Weights of a small image classifier.
Training: muon at rate 0.032, 21400 steps, batches of 256, held-out accuracy 99%.
Rows from block 7, named by matrix and row number. Rows with one number belong to one channel. Each number is 500 + 50 x the weight over its row's rms, rounded and kept within 0 to 999. All counts start at 0. Numbers have three digits each. After the name is the row's rms in percent of the matrix's.
# convs0: first 3x3 conv (model.blocks.7.convs.0.weight, 128x128x3x3), inputs 120-127, a 3x3 kernel for each
# convs1: second 3x3 conv (model.blocks.7.convs.1.weight, 128x128x3x3, transposed), outputs 120-127, a 3x3 kernel for each
convs0.21 095:423506501416526525492640589549553520475529519524534484476529563500518572448508507436459465517528514521587495511473511511463512492455523425445552541423548401583576546442504483588541427516424451482490449455505435500596
convs1.21 096:461486427542652525518496464428419499447402463503500453411468526500526482505515500485423474476406452386435444494497488453533577522479484497474510508502475471530539438395476415416442459506510545575538594579518519523550
convs0.22 099:517501536415393489491474607515597430499601499429424503432482493467500536455490497436510480406487470408480447524529515547538501533522551496465537511476538423497504446453536401521537471602574537590444504587487474411492
convs1.22 088:579569484543464349483467462561544451619558473516519532435446478460495543534478586439490500523516532507504514448470495408444450406467499575543519536486415469416405507583555477468444469428518504475486506445524529527521
convs0.23 100:539511460537543567545534594447515455497592506525544457506516491513527489493500466543498497560550528537496545529528494486525517496485479511496592598470529502524501506474438598456495565552595455487448445500457480515462
convs1.23 112:512501488514462497515489512470497440528499498489495493507552574546587518516634604426478518484543497533544401468404412532537540547552583430460453578615491495504493480490520456505453438466438473531481630709523602654521
convs0.24 098:551488472527460516532562525473488474465509469459464450439483462502524515475492455490584522529493567497508495523534521506504476454526489528528399560516470496458518535454516621501509578506535495532508498536528504536500
convs1.24 120:480476447505594461485559443578622650541562589579585570463543488505561548518537576483505503499515494460476516500571503483547451460540467519479440465447448555485493543469540468411400537436517447497473462471464423470474
convs0.25 104:374479447511668454459534453500544428478542470583622585468447448533497500456460488427452461522521476494427494520484485513536485505505519465481506591581466518440477559488447492486394356440442512469447543552476493415482
convs1.25 095:548460496481443573494447606476455463477397439553456445525520431557529421517478428510508494438486567449458513517553515435388371425415399512558548509421455540466478487470527526373491608474450380411486479633488497588481
convs0.26 106:545542494530458573508584613582573549544504495512598568601587494500511545476566561546551531439485538442491510508468471481481471458475503554599561560560575584567527456402508485605502428455589613523514502441547579484550
convs1.26 083:513525482485456470532496526555550569507525609537552547479498491583494461468467492550457491544468474525498451467498506425506591504511604525546483498496398516578459573557560502461458495545513446472531475530558452481434
convs0.27 103:481423505526572547615491430636588494528588595384562540497469568469507535526458553552455556455466488474446484529477508536530497562514484486571534531581567517452518337509263501363430527456320465437503509498489572505551
convs1.27 076:465415442426395394479519488478549480439507436485523461499549525427492505449416514563476553480507475522541471462467412488504474430474491495393421518480479537516465512451547448401481573505532436442513451414574542515536
convs0.28 104:572407472456554393548441432495525466532588512517523413501509564513512574496502491495449495490573505475468494496511508493528468529484485538524579494568530500507526527439559553704456494449512525479459452535524516480489
convs1.28 112:540524506488468502462500525519524513469503494482504504503434547455413451461406460526487501481514491513545518491486518526512522507538547537433445483330450475523529492513496543621546455567469502445528465429458457491504
convs0.29 095:513458430544399540485484525449497500549695626431519596504467523457587563446507484492463488483513542489521465519527472501524507493477516494464460482466496539601513621599616450460491571519462465491436525510454520535447
convs1.29 083:454531480436401443485537568537546500490457436553526497492543604501473554490493562576510563521535592470458484424551574427465492493462473528575500490503515471481500398458515406443465476488514526458479503539477435442456
convs0.30 101:431497432414491400406490417496558554500531634494432472523559535524640535471544473523581492535584549497547432514478497477499481492527524498505443561460481517503471451347488479456510503519474461435427475438518489453480
convs1.30 099:429462536455476591469397527474512533474466482559535498505495637395387535370424538494471529485491554434456433539430503452460468390495502490472430456418435547595562585443505518401499550507614570448544510396497495445498
convs0.31 095:541463614501552420477512502493489492551566533553569436481549513528489514557504494463491529584546514569527526514500503494481502485483498425468526573542504534534539502477532499641453483513466434456448522502421532510543
convs1.31 117:464512530506477443441474483439512439442442410481467462528390367506482491469522578480501460434454471497489497408474532404514522440465503517508413466537453473519512556408385524329275631503482492440518478590548494572575
convs0.32 105:493432447375512346376427428478553513529434508474489399474472441493522492458520491431444437432517461476583517495477494504530513500539516388427500384519460421514530522353425564562424326518503432446544447471563551421431
convs1.32 101:604552438499590554453508507523494452478477485448488479551480602590361493609536481492511502439523455462542534525523465484574519405361536415468529444481456516497526502537465452537545546505577403387450474419448585572555
convs0.33 102:456470516491496399557438389446510512507518530491487518491443487516491469450443565491439468484536435536474482502507524538503533516490539551524448504397463414404513580599482498439411554513304549550509634442535485419501
convs1.33 093:505561531522561554463468561512532500543520484526500469527503546507484532543469492495502568431576491499500492477468408543537475519560509489513470507454421514404499505575531428509587481551623445495585480511548513529509
convs0.34 102:409470530368424461478479548308497536536532519482507479538522506480491476503502513568558523545487489554554552521452468550466473504497549456529476384530565512502501442409430516562573432529604545564539434436528545500599
convs1.34 086:464521488481676579417526582484547554512574571468469529500545579489526598483431492476464483458530496412494602555606570509510506484436483498439445438440476473455457514426495509481512514480502524550518536590591425508549
convs0.35 100:658553502652504472542514543533483500575502574601488532548510552537473532483490519546530546543438503495487563449469483486504514478514514498524479549567466533517496500438466572562411598513429543455479532505500524437507
convs1.35 112:444427490448498445499537472513573468503538496517492487526531502540560497418499571453526501459492497490496496565463468508547535486601516440574486515540440537502381465527458445446415510473447495505457534555496490571523
convs0.36 100:584620639626504481578568472562535536586448504578462408530490432513509479492544493523480432485490449458492478483525523520546566510538524413486533504567477552646600484530508346453485366545516515501575499439532509487534
convs1.36 099:520555571483541508418449472478501489478536509504468419574421432508545542547601513456587528409439440547517538463497472497562490468486463422504533475504426533515428609525555483468545526487544492569533489536571433466523
convs0.37 096:435497414465563474448556550514448473429405481411527441438490466508566557539465513447443487440532548472466518482458449504508557519498527555589563510533465521535407503621460492584499490499399476562634523556570524531540
convs1.37 100:486425385524478436563524518449440403511488422562521488531473493533568579545499527520526560575499459426430424529497458564483384426457482479507559502545618466527441541404479481430462490404505431478443504574503580560533
convs0.38 102:464516451503480501533550549479588496532594581392486480520459493489515482419438467553497493508548481456436492499473507465538487489489489565538505397515558442412555443433403597491428408471420434434448417476382545515505
convs1.38 077:493529585508515492531468502541522545491540545484491503439412498479475570465536551498530555515518456548570515503559582535543588534564499461514445480448446453423467541537577563497481540510530517576582533570545456464427
convs0.39 098:599512410548606476405507631495407448533544556435502492521572500535534443463429502518498493554505489489522540514547521522540535502501532465473507441508489508527526570591518487476460496498473488491447524557459437523528
convs1.39 117:473506538530529538520552557446490510492494494461477519489468424612564534515488506459511536544592572536564599530427506530425525501497558506516507478565494456479456537566536524584522502490487557553604584579533513525470
convs0.40 098:478484464413555523538536600510508503530545455415528526468491526458533513489536533501501562522519519530581592523472504499489546532540552459461553420503542462494468488462445442478604588616611473510544487442440460474439
convs1.40 101:473390391532467386532522459521534484555554538572540549511518506464648596421567560393505547487437467547451471633534433450545476398466498484511542581540478529500438363359444413486494495453531463517510535538531566512522
convs0.41 100:534404511537441425510520469418536570553590547513622449494457542482508528546501437494426495471430487527492476463470515509481482531508529564461512492575496442530499598534546499511445511444395495507552466472600419528628
convs1.41 103:485438508567488529576448509472491520494470472496465458517617515526571456521565500521587488464496467507537507497482511498529553503509526538488482465483436460525497565442501472400462464481458363502476450580502470555471
convs0.42 099:511459474506516390427496540468556639539473563582450528458474560479460433474512470468477586509470470410498527472503513494507477532565518529404453496502443446474621439517516505483380562598438493535471471590483463556553
convs1.42 098:474552510548473419601542450478527502519531476485487504483533497552518540553490558534456454474492488453460456625647505502454434519465591513516604534545574402495579379447547467438470622524453480519431540466451503532508
convs0.43 099:606459476618403479536496583434489594436582508481550548495479504575584494488540492578508493521579468522526491434483488506518486485525461576581518444497457480532537536520568522517498530390393478472469487597474440515504
convs1.43 092:515541540483452456547494487528516482504487492473420510520517478468496515407434474483496487513467410577485398536499461527437429448384456483449472525497517485465553427465481490415433491486491460599534586678608430546497
convs0.44 097:373515535500696572472573514437650480403583554410461498464453499483476470505522506473484492450577509440539468445461475490473465494532510559461483479581506450632533554509598570534542461526535576579514580586526562615536
convs1.44 079:518555508514469485524518450529540490480485444541502454501572585466397484571396473410551492477547530480482558417463590448499547517516485575537487469483501357412420515518484469495499462476525430384495454454517517460575
convs0.45 101:517505505455513476409420437457469509479518485495538492506534538462512496517494492508521471560493537485473504477512524498525522485508523475418436568535525566488581462401381568539402563379424512492449563558486454452428
convs1.45 094:501568527525522514495464471499490474476426432518458458467468493476448549489507475455509543485511484528670568493463488479492456460439432501530498534504426559528460557459429483536478512475402532453508483404497511519473
convs0.46 103:527605507540395499551514508414531525487570533464488477513534546432501632553554542492493479489431559460464512501505492464455557516493528529513574504486531525582523429417439554494448482629529506474507446412466550507562
convs1.46 103:538476400577555421551509422537549573527495523565510520487475429544547474568594554483560605627444480514502548563480405496453486441512579528445439524526547450474432460564565499445539519536549497432391495534471552622601
convs0.47 100:504416437377601508531536476669587498567579457464492521532560490501556456471525499465598497486589413524480472530504465463449427503486496415457480340635520510484445429439528462500475403468544526582510393539570511441407
convs1.47 086:455530509579554557572537551479484501521535487536467462438467517510427422515446452538596532556514442495517499470497494480415475465385517520506505550482531517522460463454509599456486571518461427461445526481529486589596
convs0.48 104:423352467459399534462432449510405567433449495547472535484523550499497560461524534454456495461454554417522482467508494483493542481480506577468513629478506492479497520485449435579613487520566555518541586569554547663654
convs1.48 100:547510467501584519552575567530480492480456428477432435524405438541508426482473452536647512545562518537530553468534555478522495448389443463430464460480510470520492501475516419369637500482591423408426512510464522485401
convs0.49 099:484437430358427450481417422483448600473488551517543608461523546452451512464411452492456445478438484465459484426507477459522466483491470578528582512438480495469453573522505534567499493425494501441510558394509491476515
convs1.49 097:522553416553568487503506557490538528470503476480443436544615578455501490456468480415429503548516559528476515443535534426541529424454509523508515505526533415494460511518571534493569553583508550571453499573479499569471
convs0.50 100:505499507467467469526475571512534494416559510507506464458497510502488530524521518527530543531461476502554570470484487503483489494494520541490450556434445616562538445282392373161270478313406581502462537401416518542528
convs1.50 109:456565528514513556547509524480476471497427461490495551512452438473445469457475512533494501544523504508516480515514408556561498499539518499538484562530546576504507499495520502500552514507561497476427486495444465497511
convs0.51 099:600566534596510524598608543513538439470493456470522417548548511481533469490489487530528511454489517507476495506546514516531511511545506448463462497487522440445543470569472525545464429421451582572538447588543470469539
convs1.51 113:485445457515406465493460535506513504527495547576536519550501532495432544473458527518518486532585510436519490488525525500462511484378458552513520561526533515540530516602556506507569558510583473483572473429481421438470
convs0.52 100:494522480429465432558585408477515493463374513434426500443470535511581571504549491419513534529512530499468513484468525503510530472514493435547407429534418521534452561592484579556427407427430513424483490500587485492486
convs1.52 100:598538513486464437480533555513498468504490440480436508498537594631592440547386299516571373470462441564526478553438473592487527538606509495561414543593514482576512515509506517597523451458466584605444646649490511524401
convs0.53 101:371521471396402529480422464463490465486561483442504393479518484438475499505488438451492495427445539473461503489527493500457533483440489488531528333450524384457508487490474352723567477511516489553508468379493515528553
convs1.53 108:561478685533422504547451541495459450476418448460461468507461479442408411473400449547572554510457472420536472469539513510546548505597600488437505520452507547525508430508595512508503450537565465450493573542445618523477
convs0.54 098:425392488414478535466578530529445529436466481412525513535511490453469516433467472593571515490507554455498492532476485486466485534524478513533572470458493482498524503463439480524463479504580504476507495508413527438394
convs1.54 107:502436541530527538597601569515477467535493503552509529502568548477522541471413427504542515586543488502477442509393434536458403477400379572545550510524603459449510602538531572454560531590614439485489489511604549515518
convs0.55 101:491572614530505597440667603466462479521591559496469486515516535514476450453468513521474474611431447486569540498504508525457475435493479444479486379445471448471565547535440454380581469439562549470591558492477463471520
convs1.55 105:507475491478490423451474501505531585502538527528542553432506582535600549547509450536544474454481504497481431583584380475558571498502589483476534563575487536547455477530530484502544599590456447475524550525550488465459
convs0.56 097:510491331568581522506557640498533576551409456522424448479519433490532472513512507471480389477556451474533527454471465487571526484455504474467429386461492502649625504452384548634550366603748431536445426518491485484578
convs1.56 098:395486453439520544500644572528513493499526436472533512491550572507454493498414462471474449491492513528578550574522499486374400525478497485474528539506523503475463440459552449496517492578620430543514515545589534499554
convs0.57 102:576515453614461570508507474560601622437447542490462585440464501516504483483526514449437457478461508482513455508503474486493508524522489401556437488551552536512530499595479532544508554526507423503429472504575523538507
convs1.57 108:493524661492480514503467497509473496447439492530514556490560468482562450495528477497576478481503520535459478557515535455525533412497496479484502552464482541572570535435569557411424626539546461454478528475460449475452
convs0.58 098:582611491478563375603521505489587429538449481424553548466414453447490537476491513557497491476450556464497529479493501527445542525512510396484463401552484444478498471526452365517482504546585520416574496534570501500436
convs1.58 095:467387374548451496544474531487520487528527451552595471440487521478467507553491491488480403541579500574442455378434471446487474443459547499587539535532495500431419511618613537557492554522498442483471479470474503516475
convs0.59 099:535506452414451451432481539576506537513452481544442538581473501550561479500491497569489422508495480494529550512495490483483448458450458443501518519552583509569526567557551450439496504497525456513484477563516385467591
convs1.59 090:488586514553574530454480483481507509502560555427497503383447531491522456448540512557426482474412457471482536503546487411452463447501546560453410516460494567595593544553566526450556564507474398484520605509480486510470
convs0.60 099:518519548462440474434429460541503436601535450597564490420483447450437445505474569486488510506470506456465515506504485471474495494529549457396573467386541479435534592557603444584539461546569544531483439401435413433536
convs1.60 102:580503605482479583534456465510423441515479468482416418528454429486522485513561471592610515456557525499593560543477420483507490442541527448560452531570456515578459557496551485552525478574540527579584527506557426429508
convs0.61 103:594531535595496456416433448488441543456521555606539400555569496493447514522490473503538519476429537511436460495532470493479496523487488521546526436472539483505511448510466613571440497505539485545527535483470508459473
convs1.61 112:441548496537594522431489439543551489552603561581563524479482528477427420523497440533477526510444445485430491472469457534539514509562576495569492529613450504579462485508514435501432395492591454457513549567491497485531
convs0.62 103:542378318484574430595521471507462477561569521511548600493478500521495493528517521600498500505523524530577551522500475532529560551522491501552445429397442551418392442576450410707639446280368508468484525393459500537492
convs1.62 114:500453449484570463527586520434498531508563500523545472473554532396499581473473502517489436508492476554526538472520459498505601547523482464553553502618500524457469582432465548449511576523536484539474397550528477544467
convs0.63 106:354487524480519444431381401459500432503484393501500583455506569464492520447452476470589599466535498481482465505492530497506492508497484455468471419393444507471445550528515595485542489529409531573525562549423490478420
convs1.63 098:516551535506565562550532543534519584529490540544528514498486489542512472542459534473514481536577487460503469550533593549591488415507520487510591488426615519508564552419482523433516447463554549545511574489457487435424
convs0.64 102:541561463423486447512475387487462528560496474417436564509482503455469482495524497524455545439484488447508479515491479522520467485503497565506491497449446552509552611500422383437462471554382486552495436457438532529517
convs1.64 104:581548502453502508487381473475515454506544466487441441528383489581454476614432398474559529491499457516536486520444501539422472556489466466528475443491539512520540479582565523560499539519523503489499538540508535465440
convs0.65 107:396330351402348431338426363515526483508445555537510489491527529445413531485482488422452463371366497402431440544553520526520499511519482616603597639598690564604581493388574634398622387508439588571544606500571469536523
convs1.65 093:499447529512553508643573559480445488516540547552539487498493527382482412417457453424386475455434482506526468469576588412580549458525507451424483393472425453412423511524524581647465517525522467565436445592381435523464
convs0.66 095:465470417459519423386574592463516455468572565527545453497542545531530445470497516454514558498537497453546531524515495517534503472508502467414495593484430548568511468531519472516507495490510481527352453445474451461515
convs1.66 108:351376518473492562485538636497537540440537531490551525502559539569519547513528542464523541457453488500429386505455488494390489550529507536564565502514477511486436450469490512457507565544507425509540515577634515506562
convs0.67 097:453409410445442392364533451458514448529482519487445475534525493493524509437457488511533532639529524485446476473472460503516484475424472466532481539429469490542420565513473523435444501577510470491412545465440455559492
convs1.67 094:494452512490510542542505520374481487438511499499560553515532550474542466449548547498479527421474511449557534486559560466502554459396427484560627479624609495569571471550551398546536496535535476470549431422508512473515
convs0.68 099:404455444357526380467432444490513500518452546531549486549464478533493481499567491585518523448469528570543501526526505477550492488485518492448488532544452416549484494430422621643478458505489558505497565586423600573488
convs1.68 105:587545568588522457471415405501523500478471421504519488490539450513555463454571434550451594498462506495483479517603555416530536476456468516443462482564525502519532476502480500526349546538446456459473509473487519481480
convs0.69 101:472506578596557505632459577505539503534499494533521503490501587504522521516510539445503531484531480503535516504482551533554494557551505513528625536486526481427533411449575561493582539463528555588483492523461514512517
convs1.69 125:441484471423418518520424487493513461541531447531536445525526481475473464479497473409421533528518526449511550412482519449515516430460492448482540429540505502488416533440570475346549576533576488449517506501533469518517
convs0.70 098:450492618507465560587663563497635581494530507457469591507505529521551517482607503509483580492445555521562523503488492516512502480515521515547562552628571382579559544500558565355472638528402493503510471543486498535469
convs1.70 103:371473424472644492411478504485498472477456415495478446484569490461580536470490493507494473512536586536531524440467463474548546482557536433472556447653566438496425485521442478534546496525545468509537624613546569509471
convs0.71 102:625491559508495500523556482501550447526528519515562420474493507408460472409387519442499550399481466447440536467469501437514543470474499480555520511449503497451552592474460632510652514489580493468529582511502494514557
convs1.71 088:564442467495437488481457447497428488514561542534574512493495513588493509570495491496491487448505573595533506573500460552501511483434433483465490518489501532461400494477473506529594507512511423478575517523609477421492
convs0.72 098:548549582484458458431470519422457504552445470530502490476422473478453469520532512513500599536456512498472524492506566512473465467485498522491447539531488522547502470559597493456533526502456488459541510521543520577497
convs1.72 112:481440507563507511477482489454427495494475530456454478459476539448496527488485460530487523545410453629445457532480510509506542553488561520493535488541542464481504512481558519426566547411406495592415527686468455603470
convs0.73 100:562535443568504491524555548567483638518343505637528611523508490483509487486539517504526541536514515519571563538463492537540523473487517458458450454454444509547546508481418425423393456358400476485459531579516539500494
convs1.73 093:507503447562574518550552517568556571576550607643587609462544540501541502528530441566596556582533525456462490484546519534507570498447480487563523484519518491482481500504399545407437534488487490434492572537519441503521
convs0.74 103:473513630447465631515506644483447428440457457413450527506414510490449532494538473541455554485468592476522551511471510582533510554521519436515497426488519507511470440539600450513622563547564475544446541532511511469536
convs1.74 108:368450546392504561439591583457443434468464476442456470534550551468524499475574630478416454492513480590587527464505568443472504501502452565632414455444459539522546519497548431383522475585592504483447478473449458553527
convs0.75 099:577595668543565628387513505384502517552593533567577508476501431442543536450473464510572505493524554496449437450493474473502500495480468539554490526553424381533512530438492554486467412544497637617471496510544475579565
convs1.75 066:520486476452477393457427426492488508409402418442415375476425468565459470626569523498507478461493487477493522393448400477462465542485489560457531491514535528493506535518540489447466569485511512491491467453429494450339
convs0.76 099:532460491527531545431519529427470457447537521415487521510485512475471482472461492442496507444526527462497517503529490481525500501488480525513580500504531434525544588470472588594544457532526537466549418448548419522511
convs1.76 118:483508585479444562511447487532509481444450479458470493421432497437590553431497475459464488525458531489531513443518503471485466445459505507446480481464498466454505510450511455388512533461532408451520497549553427494511
convs0.77 102:447551453387537475566414409478503496435379458618496520523490493521494449560498471531465511463507466555489442517474465504521496494478517576570519616473586597551495566441411521580419581496430433544503419436476526477414
convs1.77 091:478467448515516549479508506452459454429436536484452506444507469498481493488510461426492579412497507532536487510500519544514483483493445531459529481399474464430491475565560532453503589500533476439412481566584496640586
convs0.78 102:560592614497629540454455473449435455515517508485475453515545414475461449489484513488529491494509453545509465525486560496483504504533510470516452534493436504567564482624561444584590429431442525460485532396404520513506
convs1.78 112:449435456508408437530459507480497508537522518515468452538516532604552492519494503479578555432562509459513424504449488550489389542604457513470482530545595533448483504473475476529519442470481457448493517484475558589488
convs0.79 097:597365384530407427525531363415400478566540556505475560537489487478479471458474439495520480479518492502550407554559553506515485502500432460546583495528518421479516567465498571500520618588520454492449461516462514481475
convs1.79 086:507495443517562529468525575531538496509493446481504518595664615550536516528490505491497529591567543589520474429446534545416459521519466543542511536623588465561529540513451498525552457430429520495405646536441618567456
convs0.80 100:493525520614437408336450493630559490540535612559480548478475559591536491490554556496474528529531456465634640495479504567494480466498544480480507511460461423558530408485437550459501543576527475494526450505443460588575
convs1.80 091:561660589496496455455464542534497469467509554419414507520477486492468368425453400463508540461432415532442503559437482510503469492436418490578539528530600558570504506550503536505556457513515456442509542497515493444576
convs0.81 098:427558425394475507570517483469480494495507460493499461445502451459492504503518506501564478490531508515527524490523506480502525518488506570567495468501517498540505484529534451525571481478457496470460491480431564544432
convs1.81 129:432422455452490485482492561440488505433474452508504487554463399530525471501522559446471414458536457463512464521459431503464462533430451468475508419434471477525589537508550461409484453466572507470423483540550432526573
convs0.82 105:384479548524525499523587524438514445542561534513502505512587495559447412490527510461572487504489453557488495515571507527513496501468489544522546576506508531572541496444495464412463371574499475574527501526510536489480
convs1.82 107:508451398528481367558580505536540532467476479518532508481560608457527554504555691532409499533528461480492438521431449509485524453468522535524592488527445410450474500535570487448581529556559430415438443459511470500509
convs0.83 095:480590490485502406400455486512502538497528549442454529462524486475442471518470535420571554445514471416410476528491528514459496491464498471572507486536334457360352512615518477461505601635544508581514542482479475474480
convs1.83 096:519554613407431490449465501510503490496525522463529611504515504537475393506416413509490475547504536508492443486509534539441518574582564523497465530517558551573570515483510538525637509516614520443366474568498427567532
convs0.84 100:424521558521508532511564538575556569521550452521541542527509548516498499516465520470449551468452493470468426481477504481508509496498500525442488500490541437460604518553541547363445493371445454461666504446450522488450
convs1.84 093:530504487550502439561544525468449491460492479492520451490478509529469527500536561530549546555510612544550609483512515569554531594568494598410463539522523480482565493439554536523588468512552580495496507386455439454479
convs0.85 105:509508505540443476474544530536499434465516440484466537485469449515533516482492483470515436477498519434514500521523493536503481519534477526576460579561482500531530611449411614474439520612623502567574511605524471491475
convs1.85 110:504390451483475471509639592506512467491485474491461468429564481418530522403417510474440530508443514565504494456442504455423490477467513593592515539479410537490456493499548495409482489437565472476437454461485522489504
convs0.86 099:577561532506460544553489534443625486478561570464513452531539496486511498469457453572536483495490495478438496520546519510501499511473521486414473532519449597413413439467580434500461510672481511525470526547543528544557
convs1.86 106:491504541573522508538469472478486438539569503546538484542530478534543507529517495513443488515518488520557489467494466498476518512504484485467514486512594485480468460429437534546459497487425469581533490576605569540557
convs0.87 102:492539501425429581474375529501445466535514498511532429521592503496473462545501497575520453504512503447497535523521483490489506505489487478442501526468425506513418466464361536531550455394566494522480493568531506533543
convs1.87 106:517421419488518501460510539510564538525539478549496431442459480565550469633640503584536604550451493554528550584525520553580512545570531496570574470508519485543536524539628512472511528465504451432467459426493525460535
convs0.88 101:431406381443446495457507512371434425439523504477463617509509480578463498555474494560462424541451516537503501518498494497475528495518447433395406388388450523514510531455530354454498522555485572488492453570563607568545
convs1.88 098:474574548496495557552506563472494542425402453524471470457453416476541410403482451453449390408489448530479429468548515555574493505529444479573617526534561582471509504497498458422505509421461530603588425514496477471428
convs0.89 104:612551540442480404587512410621665490491527507382505488524483519464496445554563470572487538496465492544533475550506511488487478510532508412431486431489543519509563487566583466460443638557547443441427465487497605492465
convs1.89 105:596528447596500423509426497482507493549536566453483486454408464416436478529465533498519405522489466356453480512436561551442495545492562536480472404381486509552579480498499560498476584578510468461443448511550476463514
convs0.90 100:469413481567478555529470501453410548527455472523523467477484486472492558490483552491429471428479516538525558510524469503517516489469509544497513503560590537418471661509450546491482519523533459506534498506489501480453
convs1.90 095:507439579579453502532478493514502533532506495525485527582574464477568515572567519460493448474551513479509500526445531544495412504568473532593538519528583583517487530450453587554464499589556467494527479451454463457448
convs0.91 099:327415469488671464501537414476530480516523527524390505454482481501534443513511492428430461449612509578482415517509479493431469504488442449436519441466446536583445450562628530726537552587493471434502574480611474453415
convs1.91 088:499499587463404427510544478480525511444478510493489479506406327503436467524578511503482582542434581573522517643552471618575462509543503468525522491457474535502487433470578497472451436511449485634503515571493491498464
convs0.92 102:561522474491518437555600546545581406558611464497586537471487491517462468548468486514433520489397563490482596508487519516471487485519501554536588598440424504462570643551568566547627515626484504469630556431450514394527
convs1.92 082:526511560488479488480466495451510519522584604514583501735598445608485456504471470498506500480502526490556548542515488555449504558475569477454526541474466483501473445509515472557528465508534379475499454416460454447518
convs0.93 098:504620352517567542500504490488459395513617523403559474575531419423462510572509528514456422448470486486489486523519477478497517502489487578488512554461447466444453512493533560477526451503403583534561455478486576492522
convs1.93 088:500489572431341513506399546448501549505431524480474551639532465524506461453499464478516558546455486468483521467551513458416464488488441477504480531453519539480498429511551590521464465478514457553474448466529424442496
convs0.94 100:367501504450477479490401614493583509488536544500592571385477477500513459503490483354439525458435465483431522481501471491499505510513518507629667451492503424529520515577471452484367423417480478511529421383534435463645
convs1.94 078:544579527500449588468492531537480533549511597505456587407531563414463445425446377480458420440438518572493488553550530422434510472558510445410413597356365528317466596616569591533652482513591443450561503472409487517415
convs0.95 103:597437519551566587450595469468548558571682580430533469539481519551553500483537490502521504525540542492554462494525547489501487541517464503562441524482493373450510474530607484339546489523387509547509459489485494493540
convs1.95 095:462477528453494497546519504527479471580523443616553466503492499432538501495511472543559482498456534362454474493594607522533573574560579393373423393559563521560491529490503497456498517436503504440488514494501508424513
convs0.96 095:524486500507558572517517405441424386460560581478434544493502524508461440535548490571561471534539440554510488514514519492464466514489488508480556506505414510529445398427511474377525384473492482524510471505453521492519
convs1.96 081:535502435489379448528497532437475455506491450480446472444420409528463470550415515602580552573469458445445459509453523523448534513417494485563472489544554502565588566495476470550539517567570429455394520528519555519518
convs0.97 099:597438492457315438494561509514497578506476617515510509553472458539531526501535499495476514525413527477498503527522497471468479482491481526490442478439488504522564519475583520538601528616634476468435447430495495467502
convs1.97 108:594465493575473434458408489528572508484510495464480535344468583518580490549520472507486404527504462497527515549540466490495455508496464468506538468469495500459448492446533499490479486464449552557486469450512442446506
convs0.98 101:530582422573532470608541533469549514480525432402596425468556485421542508482511489502546487538499477621521440491551503469507498488465470468362369502339380339427436460434474490521522461511549545514465596494490389480518
convs1.98 080:464499488498523489436532567453476573489457611445424543499482570502553589491529486554442464509389470485492591479482557466561548523545468564489556474512575555496625495435451528501502471557541524574557393519504375440533
convs0.99 101:474525482474459497491567484551604533564547551501559565490549496440419525457538542468486473499448474460485440511528495484488538492483478516469528547548513537565535501492483491621476556521518512478459519452521494588504
convs1.99 131:530530538537528584523542530502548529581575550551549549472537468541545496442498469474506463513584556536542511461497494498556583516564498416460472445402478491380438510433433504413444540456508500470529452437525469460476
convs0.100 096:332407383333391444444373421477514572534515506384395410514518456467488447444421482445481458417502521419391425487536470491520467495480520596408476541576535504530575351405440383595399488471510562569566536525491505455511
convs1.100 111:393418577391407647481497626477431441495421513420367492459475513528440475514414454463470414540551492509523561417495534473508499527495478493504411500480465496429452552475477413291534446429615495485521592520420532474464
convs0.101 104:472549518506592529465559489412434442486514476452564439523526590480481550548503509486417481483472504535512452543545592531496583512485500494514460480474424457577557424507501389593520557597507654531499583448463437416493
convs1.101 109:530474461561468375514492443444489441574566431533509485540503438575564497611559518550505558536481471481479484494504538506494490463411459568456462588566527492512486563412505493371457481501554498510530545449439465507481
convs0.102 099:570556426510512592497521507539472474580443515567467509528534535533536540525527562540576567553559578593514551494510503511477516470480522437417451470442488454527492432503427421452463432459522532517459532440528412465448
convs1.102 103:488523506523627506461555458504556538527471555541510579497528562512465570554556647410554569467520578368507548437531529455552548465519506459611574539636626451529539505531500508596540558528506487460487423371443512477471
convs0.103 096:477519579447486596461477355490571543549590562569506522471512519451454476429425422500539519472482603457492505504524527477530518482505529532541432546418502479481446500376453410506483453501431498528524542455504529524533
convs1.103 074:488521591461519554457539560501516501507548511509452415619536535634515479623513477430493555487481520416518504468592579493448485529494531648457491595459425526469541561559575478540581516539575535552491485471521390412410
convs0.104 098:666508430557524419559512494472506503539535493544535483553523499521534490515541521500430468496520442471510532548525505520538509519545520559454502499446462429450507550456511516501525430480577507522478418465458514445438
convs1.104 132:554482467508498511462525514525463436456487467424479450415426484563536552492462452429591582550626600560514426551485472537531541482445443493500459518454430517562547523464547527455487615524480552522448576549501530526478
convs0.105 099:581637502546566506582464476527608590549556504523539474507516508475449529529478472490595481405499484460458378528526477473493523512490479422511448388536502465487549481502535500542637576409657376416487389456513432504528
convs1.105 083:575456487531420457530380460550573564488546545547588514500477455523564501490526567501471485528534571431461529547564501580543484550524439493549610497405513486449486505488556600593511517438429465427501417430525454458577
convs0.106 094:457377446505502346558554498483486547509529534494487401514495510470529512530471500538470536427514546501450473501519542492548542463519522432451468485488554528539481433671569449528487568474453511567427446489470448478547
convs1.106 087:475496395544538453574489420458471465415468444421449409558550499439455539497475484518492469466525432407526469500526530456496502496441525450450384490507479455493538497455471507496511404499541544515525498453424552529506
convs0.107 099:577518460512380456508415550470587505505517542465509477509527475528491513518507536501466430471471461537496554518514502491466505498507512481492471457421450523448451521467572537433501516525552565527390510553480464537566
convs1.107 092:431522507435481508512474469531580574537534542535483498473440528558505453521477480491418475522522525477453495464525580516481538481473471506463486438386556529486506400477561427425467487501509456497522426400469477518534
convs0.108 097:482399554485384428491470619441537444538509551548562520526539502575526481496585600540447439542475459498550595504488501514490503505480522524443481444466443543603454506615535633669525426510395539567536534476414464486472
convs1.108 099:438517504461345485570550610550590567582533503513448439539521502451435450359367480559564492461481496616463501543518500634552485590621528467490594496370438533463520479498511486408478509483544507500518558504485502492482